{"arch": "gmlp", "conv_stem": true, "loss": "cross_entropy", "optimizer": "muon", "nesterov": true, "orthogonalizer": "polar_express", "lr_schedule": "cosine", "warmup_steps": 730}
Rows from block 4 of a small image classifier, named by matrix and row number. Rows with one number belong to one neuron. Each number is 500 + 40 x the weight over its row's rms, rounded and kept within 0 to 999. All counts start at 0. Numbers have three digits each.
After each neuron's rows are labels from the 100 images, of 14848, where the neuron reaches its largest size: "lies over" is the class under the peak. Only what is clearly more common there than usual is listed. The data: simulated stained blood smears.
# u: gMLP up (value half) (model.blocks.4.mixer.u.weight, 256x256), inputs 32-63
# v: gMLP up (gate half) (model.blocks.4.mixer.v.weight, 256x256), inputs 32-63
# out: gMLP down (model.blocks.4.mixer.out.weight, 256x256, transposed), outputs 32-63

u.243:502485490528489439538533446497504497505457483515503597500491501500497492519499499495497495507496
v.243:514421514476504505489517530456503477482490445493500534500627499486488502518504478523496499501498
out.243:508500532534422464499399498499553501486483502500490514503526513497497538496459539547468501498543
lies over: large cell

u.98:589502477500501507499419707501507506486489512504511491505518483503504517423487548498499505500494
v.98:511505480464495498496498534483498480498505518502486519536514485461519509497499537502510505547464
out.98:497461488503499487553524471507491490483520542567493471519499495489502495495510555485511496495536
lies over: nucleus; large cell

u.110:553502486483490530498514516498490485514500499446500446507498419487504496496501500463467541514492
v.110:550495423516501489500484498517493499506547511502496495500525502521498579493504500492517501501454
out.110:511442521528502499526523519505594496530511501498492495516535510506506485500503489500520476502464
lies over: nucleus

u.81:478469470464494499506449466501477509464507501499475481459483501502568420513502502501502530498523
v.81:499500507505452624499499491618546493500498514454408506521502413503507522500515503469501621531503
out.81:527508498500502450525479581555482516498432490492479491480492485515514529500585492494501515484474
lies over: nucleus

u.57:500504500251501504507481499492498479499503501534483511321497498579598490439496500502431593501475
v.57:505513499489571519499455530512493526500644500501622550466435506503427487411504470489507491432491
out.57:478551508402503586502500502509565509548493575510501507291469500610504501453500494493476545494443
lies over: small cell

u.106:452426492503499498499533474542500499497505521546460440486498510498616517514715541497606525515525
v.106:552502700504501292514475503488496575490516500515442500483498502535459530382423517490496495505510
out.106:497502501499530500475668507513486499504499476483506500500501488532500512527474519478474498505424
lies over: large cell

u.145:598494449528495424481504494553506478513511501474492574438538504505481496502459499493500491496494
v.145:501537524492500522511508447499501502478502469498501503611511499496516487508498509500494518486500
out.145:503507565499501501530510507507499513503461510478501450500512499496485469497500514488508505497499
lies over: nucleus; large cell

u.0:595504571470495486497527510502499254307510523501492378510499529509522500503500498495490503499525
v.0:493522519502534483501516439509601536519490495493449500492501501506497561428499499513511500537481
out.0:499498445495494500500466423498498499506478502578508551496500454502498544496528813495501533500413
lies over: large cell

u.157:514525382553651493500502489436495499489494501500500586424498498478466500526503498473500517519499
v.157:540501505501472505485499538542499626503564489479543377498533491538547521474524504541486439496503
out.157:499506497513490499460500502468639454564511408468505525515504505503680497500495502501495486498530
lies over: large cell; nucleus

u.46:451498409503498497504517454493498507503514517502503495502491547438493499487495499491502524502491
v.46:441487506496485507495510498493497541500477499528503515475485463503501525433485490481473487497600
out.46:556489445495531509467429576593371500503502493495475491497498502500518518494494506399481484496486
lies over: nucleus; large cell

u.31:580472372467498530492499570508485311500494554463547501538438500470509435415475460537499511488504
v.31:510499532500463507508508618475504489445551482511501585501392439516501474533499460483501534611453
out.31:440647498503497440492439498502507498492448507510505541501505457495527503501495611501472500516499
lies over: large cell

u.171:478538540503496487503493477501512509501494497519456512499506499498491508576579506525615499500486
v.171:483501504502489460492585373490476490505504494496402463482493470496513494499521493498511508490506
out.171:505444508500508525511574496527496503499506536540472499501493461484473499502495492541500513495525
lies over: large cell

u.100:494501542487491499516491493496489482598494499496541503663500514497546445463518500470517514510498
v.100:513490495500518426499500458521497502498495497495508584462504499494500502528492513456499518495507
out.100:531527486529477574502498502500500524534470502501449604494497536497498484493517526481502494508516
lies over: large cell

u.241:500520546499501500503497500522555445501501512502501502512504562497458501484461516538491486487531
v.241:498508502500502449499502526481508508556508527498438503490501500496494497551548502476494501596484
out.241:499475500497500489499489508495500472530506524541501500499498466509496415592498514471497505499505
lies over: large cell

u.132:497588622500502500534508504472511497508474499532501766499502494493499493546497494501500506490467
v.132:555506529516509507584472606468665491535567492509518502502611470435478505495520498493530603507509
out.132:499505500555501483472515509500537478522514498494529494467517539507565501492508553498411498504502
lies over: large cell

u.137:489494504491371561466506483457501496503502495516500499498502463487497527481498468497566433498602
v.137:494495500496547495502544464380603473491576542499467499494497502538514501546508503501415414507454
out.137:498500505486532522494497475532584514499520510451500500568500501500478503490514497501493491538551
lies over: small cell

u.232:497490491502496517501500470500499581565513504505495498448497520499510552633505515571492500501497
v.232:541500507500503494476562507485519443506503534492506507481491512505501393576642484502521497501499
out.232:555507527536503460500492567501492504505639507493503423502496506499498482498487449497496484438496
lies over: large cell

u.141:500500500499500500499500500500500500500500499499500499500502500500500500499501500500498500501500
v.141:500500499500502499500498508499500499500500498497500501500501495500499505498500501500510498500499
out.141:500500500500293500500500500500501501500499499500500500500500500500500500500500500500500500500500
lies over: small cell

u.154:500530489520501504478561449492507501499540436462501462430503454490580598478489508554512504513460
v.154:507494502439497505505496539526498502508482500510510516505498499527503561584729479498424469494495
out.154:501497492481501468532541484384442501504495569499527479565498481498526505498496565498546531496425
lies over: large cell

u.195:488604500501541487459449550497486469495501447497492508503538459482502502404500502461502429475500
v.195:506552600544502423492527599511500490500514492504502481497530482503495501559510515505449429460542
out.195:504499454591499609500524477370498515406549515499494499494512496532481497502501498496505506499512
lies over: small cell

u.40:540540528363499500508560517500512439496435500500526497587483500492508492496503513503500467414498
v.40:515496498522520509497483493556472310482505525514517500473474477575418507493527505475616513492501
out.40:508500498507535394497382502503556490499487490504498481493515496495502424494488535498486522478510
lies over: small cell